config.toml
color_jitter = 0.1
drop_path = 0.15
slots_per_expert = 2
patch_size = [2, 2]
label_smoothing = 0.05
loss = "cross_entropy"
batch_size = 128
Rows from block 7 of a small image classifier, named by matrix and row number. Rows with one number within an expert belong to one neuron, the router's apart. Each number is 128 + 32 x the weight over its row's rms, rounded and kept within 0 to 255. All counts start at 0. Numbers have three digits each.
After each expert's rows are labels from the 100 images, of 14976, where the router gives the expert most weight on average: "strongest on" is what is common among them. Only what is clearly more common there than usual is listed. The data: numbers of one to four digits printed on busy colour backdrops.
# router: slot weights (model.blocks.7.mlp.router.weight, 32x256), inputs 64-127
# up: expert up (model.blocks.7.mlp.up, 16x256x256), inputs 64-127
# down: expert down (model.blocks.7.mlp.down, 16x256x256, transposed), outputs 64-127

# expert 15
router.30:093126168164106134163177114119088195156146117128131128111107067100171187120102104177162092144141082122162112095109157094117109106105129166104088129126122138138069129093160163123108164136174162
router.31:135134154152116130113153112150113165136112076155093146120092081100212169121071103148152105179142121119123106058082168120111131056144079135137128108143083102147116142097130189113088121162122198
up.0:100098162127089127139128125026147173122132136110081122169150112099082107174161155121128169147146149168159104149143139114150133149035115159102138153051096125114117178119081133136052232168151092
down.0:135135195104059114135108148084156135121087120098091154153167161137098086157112161182137086124124114101079135154136202195121063169140173128138121094086196165162129104117145121148170186141158123
up.1:133140157149074153144113112061161180120099124068101144171145103127102111167147159177122136122153132141153119146118112117136136152063127147114146126047132132116141206133050173153017219152142095
down.1:143149169118065137138101158113105141141071149094080155160170165090135069144112159166153115134161101133085132165111172170087076164119184118177131071072186163151113139107173117138118199096153131
up.2:109089182149081143165136116034140176120107117101068123173147100119088119170146154112125176116136146165145087149126143127134144147055122156117131143032109138120132169124069151105048244174147111
down.2:118132203108057129142109149080131113099083128098099141159165145131126078143116177175129081119119136113082132160137191174100080172139180114133127088085192169152126111121148123147159182144178129
up.3:178115152131091137156130123107171154126106124061090149185133104117107145154135153163148112087152139134142114124170122118140153142110101119121196159066143085112162196146085149160009177133122113
down.3:120177189110086155134135149105111128140071150082087155156117146086115076133120165155152132126149148122077157193098158175081056131137137138181120111075195177135109124099135093138131185122143089
strongest on: length: three

# expert 2
router.4:104220140111096119135170155195168092136192174156113111121077125084120206046156134127155081138140117122168117087144127097115137150089103148109094171103131177140075084115138123082088071149140156
router.5:175157104149111142127139155159132063139163168139140075108120133145172157050159125157165069159194116111076171094182140109157155129062104125122133146079156117098105123076153111081094073107102161
up.0:189183172102076110137106103135146133132174085116079124156114133140190166161136135146084119138129082077141110120251100191125144174124110130161116115127125120090059146111052169110093120129071107
down.0:161166196099054153120122177100131088134084139087113171119131143095128081105128122135147093164106133149140132100071191133066093094139166118138149096083182156166118068085121132159142191150122093
up.1:139151153132092166117155109143135142193181133165076133084117139187170147137119111113151134112118102048202144105200173164162145162139159099160051146085116123081081148104097227094091145128080105
down.1:118150185106042153095114138104153109153060155104102155100103081157073071104113162110119114132145141157111121104072194123096079133082161126174132079053196144130156085088146145159138182137116099
up.2:085096073158107084120104146146166155160111143127123150156164068123122105146132119070128138107128101150104095111120139115136140115136158117149119087165162111159156119181133081163089165104173158
down.2:123095194111141120128128111121189105097123125085136150171130147129160173097163119140131118079126120128113124103152171161148186107127129117068111173160118155129112094104079113078154122158091114
up.3:093094079117116052096105147153142150147059137151121107118159058112091115149119124049120155102111100156152101127126175107149079099139199097130099101155087108182156152199157050210115143112189137
down.3:133111184104148139142134106139166081092134116111135125174131176143153193119157115138128115078118145108125124117175153147146215100126123119073146181182073134124106117137085095055147089153110097
strongest on: length: four

# expert 0
router.0:114105148165101087110089154134126197154157142132115138088084125166153154150128141160092115123104116159156093144139146079141158191131137107109122119136130106150091148135115162210167169171179073
router.1:128191135164117177121059186160136152113185154180133193116109169122149097143148166159098087159131165145050108134117159113161166238109157077170106176138144110088083132078120154154099149149153125
up.0:116156109121148161078144162165151121077104148159112094173112139083109103116125139112138064177166120114084066140079182127144146145062125160148154099114178152140175085060102104102112079071145166
down.0:099100122185136095158086152179107148083118134147123152119129138104139152172140133106075069221127119126126157114125104102152191137117168136055127125161067136157180186187151071106135116089145129
up.1:178157080117142076129137100134095117109165136139073110107111053145115149112033124131086160174117184113115075138146128114126112125153105126147066137155053119103135115119165167130159141145145092
down.1:163125138144124074179082135127141114096168122104177218147115154079128174099149138150119110126131126071144117141217114090130155112118128108094143165174094108142096142143148115113168135197108117
up.2:120163091107139120057146133153178107198156167098069102121169146211151112083102127055121114115099154073123138091164161165155126123195073112196107164131171135148117146055097107120100150114154163
down.2:116128074130183126082100100165108141142192154172133118113113134097126150098105103114136166112130120122114114126141057121169146109168141171086123123170064084194189214191092146102105085092129113
up.3:130168089106150137030142159149148088164142151102079079136132137185131125079108124047142112118114162075100120107138181155149131138159106087194130145113179139135117130059082084118110137107157161
down.3:135109083135181108115094125189113139109176143164119106118131134104121154138115099098108132137124097126121138126130063117163176111164156146070126145173062083157182190210099128089116072064127117
strongest on: length: two; red ink

# expert 5
router.10:162068164106125116172138065119189147150076085112128128155121140107127144192141123096137092103146147141214150162132085168094114146154141150093134168114112145182152119096115152129129105101156193
router.11:162076151109133064131171124083106118151124046106105111179112104105070131137099100077130151089055136095183083139128128221148143118104176124116129142124134163179125097091145153139169110084145123
up.0:133108141101075199203185102150136088101104115096160102171172135000089124146151119124117129176129124143114129168139036143090112148159110111090150116141127162151149140107161117075102131144128134
down.0:103083097108172080168095131181077132117152121183112112137123133134141166123131089158086100167100163108105140083174073137154173092097162161062146131191066086140107189181090100098116070097139125
up.1:144111135100065185203175110144136083109108118086161110171179135005084118141159132125092131179119120144120141170142031148087105156169119104098158118133127173148145142105149131076102131147118132
down.1:113082102099175086168096130185079128111159117181103103149124136129147162116134089156092102164094163111103140078176073129152167086099153161067146138191067092136110185180086104092117070102138130
up.2:127096156158152093119141137129094146084127152119044106135044080152131164079126147113075151102086135111138080117166115067151122125099125162089107126127127164098120123113081192103150158140134113
down.2:122105072154168142084125111148074135155118148179149134160143112094164140133126118125185143122104144113106182151126057153108148101101083131128122109150099135119140170167133083148077123094176073
up.3:186074088135140075137105155076115123179110155116113106145096201175100130144118113094130178130152085137150165135109173147160137108118113148139161168074106126105138111147104057214093174146155130
down.3:153171173148092135098131086080201121161114135111142130141154095173117103169105128119165148104124065179111104167116169105135074164139143095178116120051198161156190074090150139158131202121121120
strongest on: length: three

# expert 14
router.28:105161146159112150128109129138070187179158159167106146137164106122096071154104123176128046084165096223144097100039165156131179135103149146114165126170203083128113048097109151106128091136152133
router.29:122119146128149104121104096131126148175144174169165136092143138178101142107139135161155039103127095196077120090107073111124126133143166113133165153141228141143089115126118136158186147139144179
up.0:133154090173155111168157140135147160125145124163119157136100124119157144121068142141152121099126153161134134120120088116069127093145139146138109194110145140132123154103118128112133156157174146
down.0:140134157074083149100118140101133135095080131080116147142104122107103062148155138165098107183117131090101150149135188159097071116100157077143127102106185195128087055066136114133149202131098113
up.1:089123138142114113118125132173084123092174151194100123110042108125115145124133156129160164078090153146179115141110156106128142146168123173115164116102087161137116148119080193138161138085155064
down.1:110151107150207140147145141163093124162090113160133134179128081152126140103174145112175132142125136136138147175141057137114097130117085106142093177135077194083115129108097141104102143090100086
up.2:106109107129105099117133162136121154124119112138135098176149139071100135112106078092095153161188135150087101125105107146126133086088132134137096132176150054162154112135116117141134111110137133
down.2:107121172161142150108092113172103125088180103087077137195160114090210140136133122176094142163083088102071094112145159106109158173133170101067142112136103170080123093176156066010180061108176112
up.3:163167104160103129151148135139130151137105127161151146153113126103141154114090076133127127105160116116155136103124036125106097076163149152123125163124113154149117133121096106151112209181134170
down.3:118134166106066146104105144107106112077093122099140101150109149068121075094142121161096114193126099087076121167159171184098055121134193113143149065068189188130083056092122142130156190134111115
strongest on: length: four

# expert 1
router.2:168182111169104136131097150159066167173112155117103193125178117154179150132098109111136126132140124127090155125128121148143187100094098149139102070114160106105129104090124061126160170080071094
router.3:153107122147143087175141124091063148094126152145107097114126068182137151153150120090080162138122149143124113119128117176138125113059135115112131159106147096152155061071084112116166149078140093
up.0:199134134130144063098155149116129163125083087113072129165098084123131162185076108133166138228144134150121162069102122158208135121128140134122148157120127128168131128138103096114148139072187093
down.0:116139081156206151130121086133053172178134128157136165167121084138177114110164085094163113144109139126093142118143054123155092158129076102147123198162082153134103180117125110134062136143144064
up.1:169149093150110066104139142117127129125079117111069155113096089148117182174085070100148135204158118147151162090110134152211109127104134190146149134105124143173133107139115139119173126068161098
down.1:141130105141172179148121060140082178168112132132107151164083107138171096127172113099160081138140134137067124127147084102167097119122096087146118190147118188148106150093105105130076170156158069
up.2:198133141128117068093156117117111171148085067098061125174083092132094170140082099135142163237125099144120160064104127174193103110138130133116142125136117142190100106141126128094167161065192071
down.2:119132086136183161128122076122049144186121157181138131131129081136169123112138128110157129143106160118092143104109073122138094155132098118169112166131091149140130181121123111149055133134145084
up.3:117008167148192151133200092121125102142193120131177070164156135114128106140127172100115148069166104111131122108153149142099125149099209115062201107076092109140126136148160128100124175138115157
down.3:115139166103054138133152132078151136125084115126107116150128153112113047144109151163108146188126144107113136117136202140079124123124144134165164084080186161094168087086138152165151184170175132
strongest on: length: two; last digit: 0

# expert 3
router.6:168106087142164115070189094100110042139187127135136104106106175157137118135115091139141101132113154151163149112172118148152111162170081117112125151045141148181154110124184126105140110098160119
router.7:087100115149120145072129109130105143188149178146188123055146137161126078068191082130140150117140133150130115152182128119144163173126111150117119162139075141138132105152128101129128130095142132
up.0:097162113152195130106103148119116115141133172108142167129132169188188096110106115102150146137140177157108086168142127114154087129192110121190132200126113088129172196102086117113149175125105119
down.0:114159172160110129137165086082120130179099140131158152131113111158104127134132165057138128156128149162129121103088142134078059166132152133170142121110183174139058118105149180164102190149096111
up.1:086177150157116170139079221162151162184110159108115226113140137145120137120180181158138185077174128199141140121115083066105148168087099081154086142169112110054143141141110125125160152117151030
down.1:106182117130171097149176134130108086202115119168133145133124139174152119098105185037147138158117128163119143113124096115100135093138108123165139192170083157128142146145149125143057132114126086
up.2:084172153160121163137080220171153160180108167100121221119131138150123140118181190151146192082183140201137129126105090069114156160093105090152083147176116125057150146155101126120164152110153032
down.2:100185116133161099142185140131108086201119120169136142120124139169139116098096186036144146165124123166122151117118099111096130090142114125170150178169081146135146151148149129146063134114127094
up.3:095179126165150181144088185156139107178113179099139204123113146157162143106152172155179146085184156204138134131093103088104190135116102117127068139191139112083145147194082140098181110102135049
down.3:096183117131156093138185147132088091194122115171160126106123130176144107078092183022148158157145137182149163120125105099080092126131152122169147159183085152090113158166157153146074130114152109
strongest on: length: three

# expert 8
router.16:129119092087072140122178132084135103046156117107098113144127082089146104125078073101083179195154162073118152137090110152149079100169151138138055098088118145089155148080125170099160162152067072
router.17:150102086137165182092170166069066086062140129174165082144117127141127149076068100132151178115170149135086168110056089168141076072112150124126180141119132117115141116136145137104130126107134109
up.0:148187145096063083106112084116164121164083149110165134087127115101135101093134141169124118119104122149163132151159072170133106156192128116168134117173129114124153138126119103179070105103130094
down.0:142118181165050093135139137131146099120132136114186176065148087130132153089110150104155093077152151154200164128101169101111084160103205146149119093102169104148142105117155166131171111148129162
up.1:142149158136171125119110131081133117131171200117136134104104127133164144125142105169114097089164096132090063161143121109129074151142100085143144113193101152120175143107149064105087156138141116
down.1:147176177144066152140143125083166144124066087126151168116085080123124079123118170109135102122102139138158158170118174150115099131142174125173116113063186188118120090083186172151161181144145125
up.2:180151102132117121068110078166087134106082150151164081138149154152097107137093073145104087155154116071103122140111142161143148095106125120126099090091135096173116157142179144109152149117102101
down.2:127100084077214123143106106128040099140103144184126081164167155117191124123154101167161141142085166126149134083105103133128073105178097072127129128121085158127115183134097126120077139129124086
up.3:181118099071158088101116081193127146112118120173135099152137118099128106122114091147133119155088132075085123107160127167130144105123125140121082090092107108124085186134183129117178140126127071
down.3:175094078108188146098098104170050107132091122211139105136160100160164145122153104153176158148135157140195128099111071138118122117175102083115102115113080121135157183156093122113092087109112087
strongest on: length: two

# expert 4
router.8:158223149155121179163100071108077155082149093131132164088156148141159134174147184146088114111142094118160145085177042168093113175176122134143173149139130174133133156161095149132124117091105102
router.9:155075146128126152182162097112148112098121141104172183148158161116149114149188182162108138106128152157133142089080114101092117178146155101120133097140110139136112173163088149105098089157148087
up.0:150067117144131124108161134149158130117087154075104154149085107095133122142122165155103199158184128164123092164090124159148102119126164117136113133120148148132132168140180144084173130157101051
down.0:082110150135063115160110127219175141144098116142115175069116127113106105129083126118096124111148066127146195175172139123138144102118207173129119067149141073129085114143143118131168131147095204
up.1:142151138137157122137181149123063126166161132141120075101136136153139159148099134163121096202121173114124199073194052164181081124173121118129144148098111115131108128143121178187146117109126089
down.1:104132142183181071142139158103093186108147134131133146179135123133164185156123116130129145126106111106139109145143107115173206153124099127085081171170086137095129155150091112087068095147110088
up.2:135104131108120116110101097146116141120155156058095136134052147127115114156119158167109167173098111123115129180134089098162146133143183077122137132142145186135118147108159159122118124131170068
down.2:133130168115156090125122096129167160110162120104122194170115146141166170161167134096122096109110070109097124165195136144155157143138117117094106167172099174123152114083097104094158119155095098
up.3:144104131106126122109092105156117131126155157061089142134049146122117130154119165159100167169117111132112128177124098097155142140149176082139119122147147180123124145110156147104117117141172071
down.3:138134168124149088131115095125177165110148117099115197174109144146172156163164146095127105117102067111098138162189136150150151138136118121095105162171105181125143097072104098109153137151094104
strongest on: length: one; on a plate

# expert 7
router.14:142074122070089125124125134180137135144156138048129121122180132096068066150095151183184093136140133141132121150156126082133146137109122106105156102075124124126196167108153130152181121129083184
router.15:162126123111111160070103099120098200078086069139156103145075121133093049154117108151182159172097120054116148162132187108120104112130124094158169150132119130102114141165165123124182113106155130
up.0:125147170128127104122133084083104156208141133143155117084159138187148100120139107140142093138070075128193109089157128113122101123122124114128096072166062128171162110057115149152115115119116131
down.0:121067111105146125085105184149121152122147101158085122108140178072127141152123131175139118106109149164107152105120094160134179165106156124088151103176084081124134162158070151080151070136163172
up.1:129156067110100138142126171141144160125046137117172119134110163050126100138118117104138210129137189122104131121099153150123116105100107134124142150113111125084128168241139054097158111137106129
down.1:120138098164171154127140132118085141177107107157153134130162139164150128121156146113195160151106115157129128164116087125084105158119103117151128162108107149156146156119157139169074151125175067
up.2:162141100095103153144127164122152170059108095179162096171079100029099115124137139091081220151133179108096193149099134148124072112099097114126099133124143124110094108209144115119142155140144118
down.2:132073088145158174137147105139107115127142089152125112166177140097159102124160117188200134107119162105114111095106130171079075109151089126157125157096121186094110111104139116149093161124142062
up.3:147141148128105104122118063111097143149167098085119108104128123192119097108150106155154099148087048135187099126147107062108138100126139096102131097118082132202197101026128181137158106111118131
down.3:138082125108115129092096134131129170092177104136126084119143205070143091165092118160094144090129147113110151105168092143121168161126142157104160080170079099136106168144089119100147094141151197
strongest on: length: three

# expert 12
router.24:102092095100163108089134122145124125130106101083125141150152108084116111139148145106094126109192128148078111094119157159207187159142154111145142113133125149103139145129172061138162132168124164
router.25:151189126087083152185109134134127154116109162045156150094137058087141116089084120221108051158101140076125134117110146116105148088161127123190113074095109087101165119104144122122089073119094088
up.0:130160077102075095155073196097144114106115104147062111168114111104170156144082084096107122156150144084131149132084133140159143079172089157117077098184122179152163088129107124093116131117085153
down.0:150132096174145117154150132180116162163091158113164139058114090137127165100169088090203176126142141112141181122100105106118133190086157200153148104141097146117124090124132195111120098140130105
up.1:102161059098094114130109127100136100092108117103145127127122102097157090080103104136129142176160137104143176150117140160169125083197119148117129081150088134169200084111122124082084124076068093
down.1:115119104148131124151128126170094132174094132094200137095105082137127123075169088128195156148099145127148178108067093113129112191102192201127158125133089141105100103132181169107141108128130125
up.2:104143078090072122123093140081151094099106130087163120147096116113154100071096125102170155130112056131186161177120154158165157084176129094152151081155102140108212030069115100056119141094074084
down.2:141096096121153095144086147211099144124146133130156112091126093144116163098158081114130141147122158116150175112138083113160169162092182200086135112168057108099097141178140144092156066104101146
up.3:128124108133170093112167122154134130152125157094102133111143118093121110122087140160105151159166110151013161078157078131174116105122178111146107173081098125145117237172191062176072188120187112
down.3:100114208107075144128136153107179178117118095142099121146092206089109101146106065183130137151146169086110086162088136121126092126119173123139121101076201146156139123112124144160160181112148114
strongest on: length: three

# expert 10
router.20:126116125123083104118126127126091145084117144154184168128141199106101136150146128135151191111124159154159133125158154128076132155122135154150123108059113162156115122179129087143168145142120157
router.21:081094051087200133096087140051148130125092093078105166098111156148157140167157103077107148132126136147106173161128093084126125098146117177114104088060072141084100182122124136157122175143097176
up.0:095121160134117091159096159139130093072108126111107136135117150137139109144175142100118201123092132151139127184136101085092167160189120123123120123033118159094135115156112132145162145143102146
down.0:094129028170193136141154115150121166157114112146131105175188088126143150114097114158158143163059129139107138168158079146137104148091095107114088123144107113111113179164135138098055114100142110
up.1:133116077164136114136172142191175159224127157123117126103080107102163064102110063162154136175144160153088114083101136105123140076102079163186126104132104103104132134122158132079146088112108072
down.1:125109154165159152113100121124193123092158111093134115158127164121133184159161081143136117100119135127109117135147157152142137093088068176066107177127104168144096082099085100099144135113143068
up.2:125107157108147100167081162144141129064085103130117139125113140118179129142192150094132201126107144161154112162156115115103176153166122141140146157026079156096120145132099128157156178135131137
down.2:085119037178217118132129119170120143145142094136126138180162101133154171128130122158161116131062121147113132164154083143149132146092073109082071143172079097095114185154118120061070069114139093
up.3:136116081176136115131170140193178165223128153123113126111083109107154068095105068163156140177141164149092116081106136114130144075108090162184131105123107105093129136116154118077142094106110070
down.3:118105155170149147112098129120194129085161115093132110153128162122124180161159077147133115095134133129108115127144160155137138088092071182068104175123101164149100077103087103094150130124147065
strongest on: length: two

# expert 9
router.18:146151079097105123153136089094103089122115119179148066124175093089141117096120088128113182135138153097150159120110114131113078081098137098157135087166113112140127112179224103142137143138070144
router.19:153116074106104073104134178119114136127101108174129107165160133115151125135110060102122161141106161099112118103106107105107128069117141128155137082135146091118129162134168053136124108134099174
up.0:071159133140135102087135126094153105174087122097137118107138157113133123103166114097203111103134089119105117160137128135134140115098083163160092098132102101149111146127152097072136128124124146
down.0:148139162121136168143099109130182117119140157124087088172078111143140174152156076133153125073120135105138115123160142131176201159112107120072145178151108162150136090075086108092152093157096074
up.1:045142099159153170121132108169154109146069140137173138117130133138129066100092121133174080088132133155093140161091104105086137116142111237191108132120139139134158150125140129051068099121120181
down.1:130160153132179168172148103095107149136100165178086083163131071117147106158156087157152123160082128089111127139106092133117108165084096105138151126119111156148087093095120132130079168108118075
up.2:088144166131118088066128118104162129171134131089122118117152154118134120098161110104202121117139077130104111128136111114157143120101093197150107072136106098145097142119135101061155101116121132
down.2:153125173125084153158098121147181114124131140110093106157087129142127144138139074129151130077122121099143148121158152129168197155109157126081146130167123142116146100090099117089168065188087106
up.3:156157114108161149145110119116192080070130134155076101104149125121137147126085134090098164218139218098092163150121127149108087116142172078162089125071115099112084139167141135136104169135114106
down.3:104115077117190125112131141127065160097143144153127085152184159094142140143153134148120111173136137124146115112156085128074119080173099111139134133131095163097086140132120117155081096089117090
strongest on: length: one

# expert 11
router.22:124088139114138077158107141128142169114091111100146166161138113093120101167080160088114148089102149179097117128138121128088206102137124173096125102105095148145120118123077112100104102132135164
router.23:100121116111171126096127161139103091072169149117106119144133100080158157119123131117148142079153203120053074130132135060121166120127160167113130123090063092110131112135101115184089109180112162
up.0:146111119099104090107128130120134156122044118137139124124130141115177102192066094076166114096081142134184107139107120131124118100102168208177109126108101148067066209145129076124109099146133220
down.0:135123047139163085114108106153063104176121147179186150109134096154157149091092149108154145118090187136136158125171044110170098179145138089113109081133098101147135166154185125124070103131157134
up.1:137151168169163154131084179133081121179146176159086127122173095191137183153095172099127127102157148073142102117108140140170162079145136162170077099131144130069122151086100138149133150126160154
down.1:133115086150173118103094127184114136121155168153182136091123093134130184111114144112136129091113150154183157140184057129161177175164151171089120129162071068154164184172104128086125086110099174
up.2:129149139182148170156089179164072086172163186139084133139185063172125196150133164114137147109121153101127128138105123127169152090128145171165069127164161141071131118077116111130152121115163130
down.2:137080098136153122128097128181109152099176165147158109086137113119139187128130136130122104080145152152175149111170082127167159154172170174071124123167085069159160185177094124093118092108112188
up.3:181132102077138133138161133109136149060138099165229158181159141073111090086156147123110128148088167137102098104127132149149118147115107134125126119079112144116129100143120083071111081150084144
down.3:110159135115140160141141077098142094135076122087135153137111135129141158095134133152165127170095141128096113124123131150117118142114079056147133120096179185121098083050140106185115180147181052
strongest on: length: three

# expert 13
router.26:112099079116185148154173146095132125131154135154139170101096066136162127128160153169119140147126151139112170102182132083107089146156164103106158172118013111084178222188144121193081171126127105
router.27:169135150127139120088143162149116138140163111133101146123080092133101169127078169130163102160144166134119096100119136086121105144115144125152192132136098076078063117162119123161070073094107071
up.0:109114155108124130115123152140124092185150141078146128084090141172177100064149168159140121122059174034129120155169159131127152175130154100139128106030087131111166159115165158144113176138108100
down.0:137158185122088141132077132104141156158120098113184141190139128111137080089151145157147136164132120102111134131095161109110035110135154159173126082044189189106113109060147083147117188154167118
up.1:135091135119099103108109148123139110148140133103132077078096112208148105077122135130147134119057181065148111148139161120127151163125169126140151086049090106146164143144118177139150168134104086
down.1:112138182142065135134079118113148147147105089117175133183128163106115073128127110161147149152147150108100139113081187097113067103119173141161121090074174176121107086097160125161159182150149151
up.2:117127136114168102085119147085089156122125128131112084136081142112092148157104158101101127133181138168142068132088151143126136102110129121128159157180174092098057061106099125176185085117107119
down.2:149109077139135094046126131140101132137096167173126142068125127119063169132078101136135165115070121150150127195130085097132141160121131129130133100182124058197193123187125167102146096126113175
up.3:161136131157124146138111055196104145179131128139194166102197179170112141138171088161126130112129122153088181133119099124137122112175149100153090107120162111174147120131158093130116143090174100
down.3:081154051135209148133146122100057123178133115159164097150148103169171132100123118107165106163124116139127100122155070138130099111114061082139129186120101172104115157108092152132078122098149084
strongest on: length: three

# expert 6
router.12:079079117144164137142132136112132133147123147116132180147159147124171128158147194102117107123123149152138179133136136174090160106073136164061120094119143118113084115089160174131104160130099171
router.13:065097131179165162124141117087149135178104139085151172113165207188119073119162152029146118089083119156113125149128147129140145122073122135113106187088089111152104125153119137154139127164156160
up.0:137131184163058180092103152102161182148133144116089149112127175157106054182136158085143202104111125135204073125074148109154102094130115126120172165106114109187173126111110079126094141107136094
down.0:104092159150106134127113107106142153112121116090095112124101100157140082202145151110097086186143102130090124138164159161071113142142142150127138123103151176175089116099160104149153149086103098
up.1:090135133176181116128121119154087148146111149149173166088115137146174155089132134122150084148109166100074160111161138115132123181139143130170047151152112087072098134143160162162172081162145163
down.1:119073096080159184169091142169118173074193127144069093155139169050121153182112107156096126100163145088092073120154132122152175109170170098104120129172087082137151176206090145083140085132160165
up.2:170148161156079160092118152092125156157115175099078152143089119150102072151105154140185153102099081178153109133119105073178183129091106146090116155129104163105157140169120074120100177124157029
down.2:101139118170182117146138132128072159161118137130122150153075120162154117170189133113125109218098105132084147143135101120084108146109092138131128135119116207154083132114150075130104165119120071
up.3:079081095141194079164157114149148078146096184132149114115138148120169131091173147129111087143145136138092170128145120131128146118066132165180069144149150143093062081102150168111193107170161137
down.3:114110099105161160148104145162152192104207137141084114165152177065148134194082117130119152086169148131096119114124114134120150157134115103110150122148083091116142188166085125092143078138141156
strongest on: length: three